Weights of a small image classifier: trained on drawings of small networks of dots and links.
Rows from block 4, named by matrix and row number. Rows with one number belong to one channel. Each number is 500 + 50 x the weight over the matrix's rms, rounded and kept within 0 to 999. All counts start at 0. Numbers have three digits each.
# convs0: first 3x3 conv, stride 2 (model.blocks.4.convs.0.weight, 192x112x3x3), inputs 95-99, a 3x3 kernel for each
# convs1: second 3x3 conv (model.blocks.4.convs.1.weight, 192x192x3x3, transposed), outputs 95-99, a 3x3 kernel for each
convs0.59:500500407476652472500633500530500514500421600590560500489486500500500481500500377522556538500451526561432482500452419523500646479500544
convs0.60:537638486500359475500500500500481458500500516436500582530500435500500434468523500506500515585461480500389471502539513370536495466500500
convs0.61:637500509600458593464476439461540500444387585407519500500441563525447517504500468428423500585500437500512577502401543584392428500461482
convs0.62:424431585480413474500435443493500537500624500500500347497497500500590508500485500513459500500494500414498501500500451484500524500500500
convs0.63:472381523579482310550500440500500547538500442372500500500553568558590567485500479500500484444538547455588595496618447472528500500446471
convs0.64:497533500500500500495500500469452500477504456500473471500500500448561604448489500500467485529531548583632500585452500500500410472472527
convs0.65:500417492499500544500621447475486500383549488461540363436466524500500563500500518569500500500428527500566466506507409521500550500500470
convs0.66:528411500500578439538522459599433472608522500500464505500565519500500500483500584449475467544449500500570539498500533500453490585459500
convs0.67:465444500554500497506410523428536500522472500468451500453572552402481500532526457548500465441536541516584392514471396519450566505457500
convs0.68:541467496500500571500500458500447500566468500468603568434531572461493382455500460500439500458500531423497500516500519432405500414551500
convs0.69:500487541427373500500500379495500566500500539439519500500497555500496448500500494500504535457500544500416475469486500500477490422511560
convs0.70:434477472365512566482500467459500500451500526519488500551507373482492520516477500500500482437495475533500497425529477501490500500463571
convs0.71:481544500563500500495530615489525500500447500483441500507508541500403541500500510395500447515632503567481454525500423661424500493403500
convs0.72:484515610410374554513613500425417462564500500591484481546500474500357379565462438478500566497500569464473583396526455381481519496507482
convs0.73:441472500500525495534452499487521500500455500500500500464494500476437500500500373500500551527500500602444503595459463483441500491417583
convs0.74:592576449500443468425394466511501554547558505516450490465437579405505474542501460484402328509500538519516524531526408520393433469430451
convs0.75:500410515500500500500543427566471519540504481500510484399500536500506500500443505572589500500500500500486459513490467573492530500563519
convs0.76:499500500528390438493408500500516541534507500534610598500509500599516501561570500495500500448383500561389549500436459458500500530547500
convs0.77:527506479441500500500500525431500500531509472500500486500492500515562500592500500470499500500500531483447612557444437436500500415516500
convs0.78:500506564521514523539431500500500500424500483539439489500500500516500458501554492610576500500500500389500503496501398520423487500500500
convs0.79:485531552500415386516394439550555520558570500448493563500498454532584500500479516500539402548500494500508417516500486487500516500461566
convs0.80:500471500593522436521441536593536556483563453633502500508500500434570437500501417569516502500484524500436500494547451512490438349593500
convs0.81:548447438463477480500479473500524502635548500572627553577500481490586500525610479394363469547456440367523529474500439345512542445587572
convs0.82:486457500500500409431500500402489500446500512500500500500589500511500500588529402500561506468591557452500444393500494484500526500500473
convs0.83:522500413433532500492500404500534409569492511492500591500519485500500452500444500559384452454500561530500556385500500500562379461500539
convs0.84:454480446515545454533442424500484500561500553444572526463432500513529500493468500479550500500515509500500500486448500477529555501515500
convs0.85:492421498500493477489629483494500500557510447450458500536500500500500490487500455500500445547500500500548347516435428500498479434498544
convs0.86:500500500431532591500606464537512500558500603413500500500500545500421489496477431551482526621528500540405556487395602558466626500527500
convs0.87:553460563474515500555458458500500500525491500500507517498500423530507439479500573500529369500500500509638543462500524500624500445590413
convs0.88:565546500489445500498500500438489388554568383500458471559500460500540505474523593500527500427445430500500581478515446500500415539500500
convs0.89:500456554443489524438592532548500497451478536603500500479448582500434504457500500471500486483536552500500465446466500500614500455650468
convs0.90:500594480373566429500514458500494454545476428500541500500500519500561508545542473500653488493519606552500500481544470454449466500475574
convs0.91:500500500465467580558521486500544428432435500551500537490500500500510441526403497547535500500462593440324500488401457500535500500516589
convs0.92:500580538395469566552528500412485533551550444520412429500627577543421530500615475500500502535572479555527530645580500500530500487526496
convs0.93:528562500500524489509500348450500547537498543501595500500467500500585575509506500500454478500500418521514511605443486501530434480500500
convs0.94:500635511500515448515515445532560407496491461542518534591565450532552500537542617579477485500500494432428570460511500500439468500477415
convs0.95:550554475410484543567498397500500515481477500438500530503500476593564512482504520463500481482380500621660500500500500500500595548554408
convs0.96:562398528500444495536578500500500488500475373459371500511587593500601500487514487431558532518620456471501500467467472482479589500465500
convs0.97:521500500500500500447500500535500516500433500500500500500500544508520555495479500500500432459500529455468500548543476500507488448550500
convs0.98:522500500516492467500468550526459496624588550492500500500469500563500414500469456512549408483500500463478545500500420551467500471566553
convs0.99:573481517598500449481558501412490417508494503489500477630510470503513500525500536500394502581382500447524470602438472581500367530532449
convs0.100:515472500500434500439500500500468500500630455482422426500460503495500502514443500457359544500551554510634515500500544488575500500422530
convs0.101:500500526500532500500500500384442547500437567455538563500510500447510509500421445513594551528500438377500425493500467484500500500480385
convs0.102:437603500515495500502363457522547579528597591461418403627445437440541500438500499570500487501500520407557496500539428476456500408500680
convs0.103:500500512580453500500563581553601500503410613550500577511476505500443592415500425500464488481376500530500522500500519466555494422548592
convs0.104:500488442698500488500633456500450500478490537500485500572500485440525533526446483500500551500450464521464416532500500641500530401392581
convs0.105:638500529467503511500367394559558638599500500500486512500500481482500444511456530431500503528500481510624649600575460356417435500457526
convs0.106:478500500520428521578494488500451601500472364500473500468500553467454500523500438533565683500393475500544535492500500500500531564398500
convs0.107:551449459516609465570500506434493627472461547505469456500500457500507532500500553500543500561500500449536500507552547450505480500491410
convs0.108:500527443500531441500474508467454475518502448443578500500528477549500527486458500500500502500547536500500500500483467500500500480498401
convs0.109:485500500500500542500500500493449450500500443550529606633455458472494500440521586500500464550551500500404456476646500554489557500530469
convs0.110:500531500375598500500385469417407573576492463500435464500555560527673542524421445500500500500481484436555614428500563426553554554594514
convs0.111:500502500500500626500513503455447521500312406500507516557391544538446435500529375624535600500489532566500457500500500394500503504500500
convs0.112:396460500509453500500589500427500471559584500500500467473560528536500452403500500500500544517500352450500508470500500473489500581523476
convs0.113:561500463500567500499500610450480466500545530470500493500526414557500554500455418500429572516627500405567493411369468534486500545590528
convs0.114:546494595463405461500476500528622491590500500443454500534493495500500455480436500482551504553608585500583464415500500389500512500593500
convs0.115:584500398500500500500469500500500622534536500473475501607584523471500431545484516446500488500500415422647500504500527500450431487500500
convs0.116:417592500500611350595500402453467506500500530505500505500507503490442518500500500486433500580516500511502542574463500491447386575477485
convs0.117:500500592513500546515489421433554500500500437562525569518476500500455500470412500515520497408417500489501500500500500521406500519424500
convs0.118:539590471491500500479500479500500500432545447536500533433494466554500500498603596481459520522480549545477469500500500435500372482500500
convs0.119:402482500500500500513500500500448433550563497507436515478502463455525475500484501405424474427552378500500528483500369395444500449469500
convs0.120:537500513500534519451483480500528512500507434500472455525509513527500507615428540418498500454530512500591492435562569500482525578531525
convs0.121:499501547559544500410500517500402547477453409496470477387488500543467500500512493569544519456479513521492500473517458616509409493500404
convs0.122:500552595445604492500529576521420446489477500542417472507500500561404477568565500543579547541500458500500482511402500495500531500500500
convs0.123:500492478516481500575521502484526454460610500500539471532454406460471378518500482500500538508504500550527469500572357493557429500551434
convs0.124:500500605479619537477500500481454423430516571479425529505506531537540526500479426511392374461500524553615541449500500552559477500500500
convs0.125:500520552553547594467500500512442500500500576531518655510456451500522487571463500518564398500500500434500500481521516615535460653500402
convs0.126:449500450463442535493402455500462535670646511551500400482480529500500587538435516500409537440450543526555398500499573464500418369494453
convs0.127:500536490490442441500415454444514475459543507547500500495555557500500481470538600614500594592464465510441471500477624430425545521374592
convs0.128:500372500527416500517500500466500500530500661500500530510515553586600526529490500500488500412459500500450631425493499481443555582527392
convs0.129:500500428342583480500398480500500477415427495500550500500499500500500500500500460405429539500451500536553559438440500481489500471463565
convs0.130:457529474519500507539500431500505500408518500488496592546523427550541554560500500500622472615458454459500500500500450482500493500500528
convs0.131:505500494445500396500500437500577517482456407500518601470387420500587366473500448405457459502500500500567542520488500500407566456439500
convs0.132:500593547466456500582513537494500546550601521500500540500580451484500562544500516433401521590491500451438672561528538527553438397500500
convs0.133:379570422515446428500500523500394483500500502459500500472580527500517424486492452466589500489500467364329500547473500550543479500526471
convs0.134:528500556598453513500444444617432505493500500492504547491591443500544544441478467500500504573487497436559481500554585431432484498500500
convs0.135:524532454613481505527521582500555476560500594500601621500567514500473500447546500500532500614429500498467538591524423458500536407639492
convs0.136:512514405500500500492510560500500500477471537500496545500500563415500545500500440576544472500485500500580500505596402449500500469459500
convs0.137:494548526585500587425535500413401383500444629480326465569539500656500504497428501448510500443492398546578485434500530500500500596561500
convs0.138:506465474602500500400435563515339392452361413500534521504500537500500500507437503529480608500522500461384500476423500398473500500533500
convs0.139:526500465595528462522500500468403503500561597500460473503500500526453500500500500500520488516540422542500487515524525553564604489524454
convs0.140:500465500513516500523463545418500441500327520500500563484508500473550509509442420568568518519309448412500500582500513500552500500442340
convs0.141:515498500500478500556548500582500541508526538487553523500479569497511514442494458415348510490598688500500437500500566500550489617500492
convs0.142:500461444500593568621434576402525560500469412381423500500500573610508500500500543464570619528551530517518500500488488465469500533499442
convs0.143:500560555442462511473594492505543393423393500535500431553500485542495596446585499565465500545517500548500492453500500500523556517518528
convs0.144:519388488500604472565485460500445543513432465500582500496498418500559485500551588500466519416500545470444500502500431432449586454531460
convs0.145:551532567540545500486575435421551516627563500417500500500415445500356490500552500500451477508580549606543497597406377515518389500470527
convs0.146:505500421492500443525500466549512580370584500500610435500494500470500542500500511438528534531522497612570507443591541500423578500439500
convs0.147:500478558485461599500500529500446535476523483536443451487460439442502500500500504471500500564479500492449457560548555588541500450565441
convs0.148:561446424508440577543500491515406506500427526593484500500500500545394500366415500643543561493446512378477417475500500445543476500548500
convs0.149:500500457463562540550500520540451445542511500500554565462475469528526527538501555561567587516493533500522477491584538571595452500475573
convs0.150:500500500482500577491513500589500376551531589507500570500479500583433444500466531507496500550458419479500546490500500420500430500524500
convs0.151:457557481451326410500512473439433502379500502608452469583489544500500500474500500557563564473408474525500432466500499455500500451500427
convs0.152:412499461599637500500449520450561501553500513500427396502507536500527544465500500435420500406469583500500497500516552334500611385469488
convs0.153:646466500428438591500500472510435554655561620432523463434500500519603498500500529393467543442387357558626532477500474564481447500500490
convs0.154:495483500454541350616473478433500444599585500500469500500446513539500500500500500538536547568500379500500473603490581500486500451329537
convs0.155:469500500394413421500475444482556500632541580500500522504500500508577601522578500451492515456542500585500585469463578500416460466461520
convs0.156:520417364500500397517465544578468500500406458474492515500428442529500531478427434506500463425500500500398534500520532559624439434500482
convs0.157:467517431500490443582567500556523455467500465454429514574559500500561500500500500533499588650470500460552596452500503512503500500500500
convs0.158:587509500500462531500500500588511403500545510460397450500396500500478500500319513507466437540513498517528507502511500483500500502500500
convs0.159:476500500537500582385500500489564501526529600521500482500582519477442618507471474530442404488590493570595500493557561442566505540500377
convs0.160:453550603500509442567434454440500475500462479468538516533500485409440506427500500501518500503460657500488500500482514588429500578500542
convs0.161:495452420533485589482572401511526500502500502500423500500452496500481483547500418549474570483500373538500552500582524474500500595514425
convs0.162:582500624500486555490583426500554408534517500449500460500500500590537394508500655463496500622513500500574549537517479446500537500580500
convs0.163:516500504500496500460500584500419500500535500542500500493509419500325528552500491500465407498522560557463479548500593517500500407496500
convs0.164:500360450500500551500485501500500500500446461440459467617559500599500545500584500500578518502574591532518500500500591592535463505500510
convs0.165:398586439527607479598500562420442472379398496443500539501485502532500443453500462563616422393500500576500541381468500409428508533515500
convs0.166:526485494456500602492490500475500406496496510467476563551500620474433500500531598531495489555500500482500463500506487518500516379500539
convs0.167:506511500571490536481504529516430500500503554500544529500494484587488521500500541515500548400481468500588436500505495500500517500410576
convs0.168:500500528477425500500484557478500429500500531489500548509513480477500500462406390482365463493452500454476402500500500500546474500635500
convs0.169:477500481431437405500500457500483500493483480522485513500458483549548500500500496517355446475487525500500497491500500436500500408500448
convs0.170:598500500510500485500500549500572489500487500522499531500487500427440456526520500500487500582604580456405500557548500544500537540500508
convs0.171:500432442562493508483539593450520527448551500636615361548433500429499500488509467490451549537425500472437417555500465500539523486583500
convs0.172:474441500500533281500500643498442456500506500514500401500491500437528500543525496552413561414626521500545526500485535482554407500570490
convs0.173:522500568581500462519500500483500500500534500444500574528529472500482500437516465356500594556461536500586506619510494540505524483416500
convs0.174:500589625396392500500448470502576568350500500449522500538500500500500500557508581500446388560500470500424500518500582500500539455536500
convs0.175:500500578517496524495438488538500600608439451424500528430523466466433472500457500342330401456619485626590593500500477465476542484500496
convs0.176:500417457500502560498500500497507477478476500500522553553543537487557558580500565452500500566500472601412542481500500432410490500485566
convs0.177:447416465476500500500475484502530500500466519555582500404442428488489500500522500572500507500630487500429459500570361528526496500436500
convs0.178:404459527451500539500499500508487429526495522457525496571629589500500500639484482413500473543510535460586500500500381521515374466432475
convs0.179:500500515500500500563504408402454500430486394527500461500543525578499531459483623626500577500514459409566490500544477500465500500563477
convs0.180:551455527469522439500500564501506500500522552567397497476613505518500597536518500500571500500376500449591520500487545591565460580500440
convs0.181:502602500571428500461608500539594500524500467500543500521421500500590494500500566511516551508484500449529500506500500539533566621573500
convs0.182:476507444559500442500564476500462502533562500396500485500500441417477500478491454404543486435500447500569500500487473545549448443490490
convs0.183:415490497500587500500468467492500444487467534521430507546500551426500500509500475532500500580481500490500505500560421499500511559500500
convs0.184:507500510486543535533641486476500500464585500484527565534512507500372500488500554490498450454491436474486486418583552578513409551471353
convs0.185:500537453439500570389465476474483503500448469500500500500546500500449500423488553500532525482456459478453500500501500425500511494500500
convs0.186:535542516464544466516500551451447495471471562498610619538516500500526477500500500482492500500500445494479537602500500500500530544500559
convs0.187:494466500482500500500627500500500500590501462600634624452564500482572502513432534500489512460453500392514691496608497381524555500424392
convs0.188:514500500624440386500500589500582585603500500500500446491542573545473436500530503500500500542500433535500529470553500484500457500459500
convs0.189:630462613616522500603500419500484530395500500465462524500406500477437500444489500469547500571425492470500500500563538618527488500436471
convs1.59:500500455500533528492500499500458429488500500550497515500644505467500632500500462500500507468500546473512500483500471500556535541370498
convs1.60:500500567374578564545415500500526570504502495519567500500556500500433500589439486500500492500456524548570526395570517512495500500472501
convs1.61:488500535540500500450517500407500503412500506500470447500500524539559547460546475441500503500490450500494530533500482500500486497516500
convs1.62:528477520533597493500502470584581401435347415662649600500613500480589500492500500470500469500497500573562475530488525500582561500527530
convs1.63:453511531461487472513483451487589500500500500500399500522553500500509437467482405416500438524418444437500489500550500500518534500489378
convs1.64:480508455508500500500533348579500500500457445463423500500460461541441473500564560482500539500517645504591500445525621497450445522534479
convs1.65:500500500449500600500537500500500500520523418526475511408544566500431424515500438500524462500554476464552427611519500457559466500567475
convs1.66:542469469538486601500572500500483444511442497481500500472500485500427408500500500487414539607502461500500462459500493524524492443600500
convs1.67:497407500500500552530500500500516605500500454522500521500531534500524500547557579518500583373500585552500448500500569539500500541500500
convs1.68:474500429570500392500502500492500527500511628468495529592476469533395499435529494448500500433406500471584571488341380490500548404460571
convs1.69:502372499500513505536589607500489532469500500527548565461500500426424492500480513495446500379506477452500500590500500535500500509421570
convs1.70:504519473500500463462527516500422500507445524500505500500522517444570563563465452603549543470505514471504500500500490496500500603500522
convs1.71:582500464500525399335509500481526460500484500500598621583558458500503519479500491487500500501500511500458465502524397500491605512561506
convs1.72:385500569481472406500446478483474500481516472628500525530518451528521542587478452568542500608444500421480560500520510392486500500500500
convs1.73:500497602522552510500437412438550451500500500419500500472501504491465483456578500422550500500572511504500538451403547500549459501500519
convs1.74:392500654469427483500500521534444503527500530519503418482504572505509500486607523500419409412455469500511592539500533467500518500429610
convs1.75:469447500500488580500491578500561595621500609454462546457469453473452586560500500453495574466462500421572500500500573448483527439573421
convs1.76:500500539572500500500561538500591500500500500560411440484500450500557428513564500511500500464500500571465500540456542593428500473500497
convs1.77:473531533540500487500498500500516500604419500502510483500500472501426500506500528483583551542530500500392500538533500521467510548500550
convs1.78:512500484500500518500489485500500487651500540526500514579521604500513500439500475438500500469500503511543524500473607462504500493500393
convs1.79:563628486398420397552500487500530562475500432500623673501602500476524410519331575527632535373442500467463500569406468544494500503538568
convs1.80:372499612541411501507500447474429500513500437483552570500422454468474429500653500501550500418543483507500547500482546532542484500500484
convs1.81:500481500527490500500500459619502556500500456500500500461494617500480522528446466514500407497580500640500500500549500549500386535500499
convs1.82:500439500500504522514488500451487578529556573473500439359529502500563434394500500599432500500500500550500459504459586500500500399494500
convs1.83:532558500507500531507601505584508594500500571358500500496538488503481537458592454500465504566474475555438488500500500462422556504426474
convs1.84:485523500500500492492471500500500519500500494500500500500419466501492500463574515500523500500500500500474475495500459500580500573500500
convs1.85:439490478660500643498533500500544617534456537500577476500500500500525500545408500510499551462479644500499500506476500468561557491478414
convs1.86:467500440500444538479468610455500507550426536514500467500505500525535504500446500488524454500500500574500448511565500373500542418471500
convs1.87:500511420540545500500511518540512500509500680480455359436499490526524518549509500500486458461500500415536481531589510514500571504512464
convs1.88:595362561507486500435507500528484500517380433557642560534608529428500480412500500552402500471500500500503500424421527625431500498482500
convs1.89:531483559500500459553508584500500500515500507495500500547500465407382480459530500388471500517500433495557402481500401500398461500560500
convs1.90:504478458551500476570537500423513523443409499437409430500500500473533500500454514563500500567479500435454500479450552500538464500611500
convs1.91:565500517480500467424377475555500500400489431549593500500409500458422695474554495471404491583479486500500500515488500530523499499500500
convs1.92:500500487500576489405526500500500479593628476499500465344500500505500575500650423415542509495611436500575487500548557480518555500392499
convs1.93:496500500422594553442423497475551494522483492500567516500488472550577511494500495500528463491417436500425552462499517500500550533378500
convs1.94:500555528500504500434458455440503509369496500507584650503500593596510537545500435392554500500538534410500479540500522525500504461424526
convs1.95:500500496500500489410524500500424448500500500521568540423516500500500511532500500468488477585486500429500500559500520563482509547500442
convs1.96:502513538494417500500500574487500504607455413500435469509438553500505421463550457462500480500500399500460500568500520440500521500500488
convs1.97:529603500576500500516618618510500550506536527500561500508440500519484419500500560482500596513436402495546500500500500463500493489477545
convs1.98:579519511356500585606518501500523500539533504505493500552500533500479499500540518444500441510548486416472429506500478500429494500500480
convs1.99:452471573447487505450500522500465648577449525529500565522435542395505500472526554504500562586512459463500500459515554556532455435417500
convs1.100:500451500548452504515385543500590483585500500500415500492554471500501527508443437583522569500500498500491500540445529553500529500500500
convs1.101:505452485555450500500438574468509470527524500583500500503500526490500500494567500500440500432460496500514587457533500529467516444442601
convs1.102:500425553500507417500484492536473555500452501602500480450558500500534476487365602441447441500552526500467500397500545471562500476424500
convs1.103:509467500500500533565474498475598489515500471441500500444515519500500438581581410500500476452505425598500555500604435500476489408563500
convs1.104:500500475500452523500500558460451511500574530597500482456566527500495500483455500500500500500411471500554382543518613500642440424546500
convs1.105:500472500540429618500588347500546552500511483349415500461516541423506494465428554500438500639510463459544491500500446500500512509590510
convs1.106:500458500458455500545615466500513500405438500406500393484500500510500535500461546552500533479500488492500500531465582509500464580462500
convs1.107:500537549472490500476589500500500500479500500500500406500452505578542466521413493413441491500500555589428476512503500500580500627570500
convs1.108:552500548492500520521547566461402426452514500492403446463478536443577561586469492500500511557508600500548447497500500524473500490404500
convs1.109:500511422500488465417473494469530473500548568669469500500498467500409500533513440500491500563500481402502512465575442489513500491587500
convs1.110:500500500638500524567495500603424500511503456471394538538500428575510446511564523485546500564551561513485500500500522500577453443559501
convs1.111:533444495492500494500460445500425399494484575492500501500584488361469495399566415500426513500493500483500601511500647500500382484617427
convs1.112:618537454344473500390500500500510500522500500500574553520500500585509500480442485500500433500500540488500441555619492478502500554500521
convs1.113:486500445459479540500604500583500487456432502500429500529490500536500521458562500454446557574410503482582388432585498475405500539500451
convs1.114:448640555551583500500536500570569556485500500489550500508500507512578516472515455390619500500494451500421503576500526500500500493517500
convs1.115:540571476545568500483487483448490526536437417542496541461661542497500426561532500451500500482434390514367522476477500500500500470492500
convs1.116:464500500500465635500500431544550479433539442495480486411500500500521481500700542398502540500500543421496554500503500556584528467416465
convs1.117:486500500413439482500563500519500500500494507513547550520500490430480426579433562447477500400446438543500500500424450553592500523498517
convs1.118:497500482500500563488500421583529491483456377404440500500498456494568500500527500500500477500623468425583483531500480500500567500509500
convs1.119:500500429419467474500445499433500454535533500536509516532532443566568503500500509520554584500500484527562496527483482487499543594525483
convs1.120:500536500639545500454517500480500501500500655444546449556559451457453536521531500577465528542475484472500483526500571475500410472481662
convs1.121:500545521500659617435655469500437588487567500392449387459431406500461605557545523500494610512500500557535500523404500485523500379500554
convs1.122:481541582500503500654552447531503572500500500472500477554500405500498475401534500500498500472500500507500500474500456500433529565459507
convs1.123:500500500492543500527500383478569500434431538500500546436500492525500500486526539500534566441460431500500509534460500556476408500555592
convs1.124:500500500430528507500473542562491561422519500448542447521469500479447458522550636525488506434428500527466502534380481500500614500534500
convs1.125:500527561429477479500500588500500492500423539500500500580577544510500493418550491539500434424506500463446563562500500500412470500461535
convs1.126:500509532567500524500530500600500489374500526540500472563500511465500471488496564500484552535449469514500500500474530449515551519458488
convs1.127:500452500508500524560465504602540500499500524456526576500433521430474576566538406462426500500482577500542377500558453486517475459527422
convs1.128:445550500500464590485453493550528554426500565500500540456505536403504431480480523625500426500536500517487500554527610500540500543452450
convs1.129:652500502589548540445409484500500481546500510427415500506409500491500509500500500524500435500530547428499500484565449500520500498500500
convs1.130:500539568533500395519482500500607547538500500532500500500621504527500486435541382500500517420587499460523500503518437517407534451510520
convs1.131:500500410442547500500500494530505563543533500440370370433559589501595557541526452500530480512500510565500500550512406457343419510596429
convs1.132:490516500500500500410453500546500418448500516500500532419494490383501507500500521500475499570492600500453500591500547500512496500456546
convs1.133:500514500500460501354476500537464590504541424507500412448500520442456536500585516500602435443599509575500469500500500486555519500500551
convs1.134:469477514510500438500561500556500425488565500488459500500605550547500500567500514500454611418500559498554473499500528500606500480448500
convs1.135:532500500466475500444500402544500524504500444515507500471500534529445468500495549444478547367500500570507455439662449500500578500463544
convs1.136:500355483486500508500519499440549500500475500500455500499500589476551531491500548472440576646439529500497483535593409500483500416500500
convs1.137:500521544500557519511500440383415526500533378587596541498500500442500500561483500540460500514450499612454433536500609370445500500500472
convs1.138:528451396500500509491500449556583480499496508408500500500547500500466515500489523500500530467569630384469500526500549578500431500500465
convs1.139:437500461500500478515478505500536500382451451500475389531552478479500491500599509547500500500500444500496506500446432495473475500521536
convs1.140:508554517630552558499546465440439450458500500599459688437481500500500327520500509500500500530405500561590452500582500593476500505480516
convs1.141:565518500500427500503592568439587500487500541469517500500499623449487505540455517500467530498459517500502455500485500500470450500500500
convs1.142:531544433500506665587500481431556435487398510552483469533564477535412536519500423469570486500538492506431507500478500517479573569500507
convs1.143:524569659500381537541500584519506508504522500552493484540427601444521504530500411460503546500500498518451486500500500536466474526490500
convs1.144:500423500519569542455455518526494481512518504445448500519398470390500501416493546567500506500503403492400500559529500428423569490514468
convs1.145:500449437500500415500541431585500575500469541500517500529500454546432484399500603484536490500408392500577538452500577484407452408407500
convs1.146:500488500470500500500504500497547499576500557500487508502529500482483576547581547519500500414520497500500426377584464500553466500528500
convs1.147:571485500500492537570396533568550500500431473496533500500585444498394471500500472529459475476545449397500474523612500559431500500500531
convs1.148:500476500484500500500497458500448519426500514479402452533415397475400482500441462572480400470473557552560500522500594500569459560474500
convs1.149:647560610509590518500500569500479482453433549466448500442467376500500500416495500500500474500464500564438556500448386519500607500616531
convs1.150:500570464538429499546481500500500494581500500400457432505535483500471571563533464474390500486530562572538411490524442500434515527527500
convs1.151:518500491451629572500526553500488500523500500500512435500476413433460500559403500465500447524500350500548500512500395500500500500581543
convs1.152:507492500500534500465485500526500510500505611541533531517473500505500500527500500491469475500500452500500647588596548500500424550396506
convs1.153:454542451528500524414485500417377367489416500652596467500500374413407362500626465500500494500500502498437500500508534532515500500500416
convs1.154:522539473500500506500500504507422497500555500500468500506500350446426500544477577500407500389559510486505466510634405523500500485524502
convs1.155:500456506478515500484557496514500500569525500404500500484439500500460569541532500500500576500445448423500487448528500505527500637553500
convs1.156:545514398409500500500435500500463652500511475591529500583555500466375500500535491503577473351443514458500500500576453412566472533500518
convs1.157:580492564527500538473500549450454449500532537477517500547529508453544533629572460517622560500538453500515484500511550489500466461550480
convs1.158:526500494500380466557546490500500500567467458577479518537500500548504534566550542511573568512525543460479643500457519560500487500508497
convs1.159:572410469500616470578452561546581500539579500423375406485505560417428500500593436504524500500456527438500500576572571502595493465500543
convs1.160:540562500530500500419567585551583539500500500355322388407425497518497593500581528500461500535500500500500530500500500500429420465460500
convs1.161:487534458555500489500440518587551403444500457507632612500475500500508570465656470595509461446500477500500401543500489428518461440500500
convs1.162:441516465428500474500513501500500567502500500505500500500519393491500500500564500462500545500556447459503500533604419525515578500500531
convs1.163:504443500479565551500500450499513488540440424500602579626500500500500600448428500500539450557500426407500508497564537500640500465472549
convs1.164:468419500500448404500500500500456514500500428500500525432484500500474513568469544542502500477489504531500474518540553500534454523559526
convs1.165:500468476566556542542516500572483466548499470474500500483500460462457421448640385456561426477514570502500492432500500548489500500495550
convs1.166:432512550500593500500500515466500500500433490516528500459514500552603529596479415430500500500500500517447500414518500500500512500563521
convs1.167:572567549392500416519441440500440439390569500547500500536528500500500454539494500500514407500550500500500496518576447500500500575580500
convs1.168:501500500542591474525537500587498374397514549500487471543558567500560564484500500480502481473422474500473454501476500440500500496468500
convs1.169:340548448527437511500521581634558478401470486387451500500514500555569444500531513500515449564467457495406510485500536464392494571500462
convs1.170:592477497500646500500500656387517500500500532537537476459425500522468560478499428500517500502496385393404508500532562520500475547517515
convs1.171:415530474500500500460500428500500434500443453508570601492550568500500466563510325577500500500500494508498579500434525500463500387450592
convs1.172:448429544509568441620532605348500483455500500558492500545524500567474506518541474521461568635487500450500433466471572491584500500500449
convs1.173:532476606591523461432417500500552428500571484436525498510500516498500471499459568471500512541396500553538507459500500500518407594476529
convs1.174:546498512541572500489594559438414500536500500454500511519452500435451404428500500479500500507495500520547538500579437544538508479408473
convs1.175:500567573583438500545524500533500556500500502331453436500395465512474438500500500465505500500500544492486500500500475507641459530371500
convs1.176:480481558559508488529500453500573485524570500420436546456557533500526421500456500499477451541500500403500510624500500439547452450500572
convs1.177:464471519500500500447600547489511404445500491500443526500472587506555534514510393500514500500479500528564500430505500555485487443389500
convs1.178:544607500350472458660459520526537506500510533485451505441540487500400500500591401425511500500500530500500500583500639486500500439554500
convs1.179:413522458426470562500499563445424438500540500500563500500500509481339455434520554451500500500436500410493397436500459514500545611477548
convs1.180:500500535534500500455500507500500500500500507500616535503500500500402500472480472537500500502500629500577530502500500554586517469530500
convs1.181:510481500459530476467456520486500500500500468604533597461421500490500500486500500500492500539500397556512574452579500500512481515447510
convs1.182:569520500442414480500456505568500500516500572583554663461511516535489599500559500500500476500486500436476500500500530458509527500500415
convs1.183:548500571423402507500531500559500500500486500512447500457500472465500500500500450500543434400610444511499597500462550500500500520429500
convs1.184:397522500453500547440530487409479500500479488500500468552500500512425479445571465500592557523500500500612466434591500358339434547577408
convs1.185:500433509504415491580578488432477500517500500573488492565320500500433575500509448500392500500580500500500537451500500500563500500469514
convs1.186:508455500599500500470464504594469483500614544429520533617425500479500500482500500445433426645488435500480456500500571601454419615500500
convs1.187:553485519475473478464530524500564552514399579500429411451497523500500500500500500506541500402577410468495500500568413427545500564500489
convs1.188:500500468500500581525500493448397500423579521585500500557505500485524500500500500508473500500517427592500446446497533395500390513481527
convs1.189:524541559500492500523541451500608500485497460517628554426607490500598519500499500500596453473500556459409612541630500552536523420429500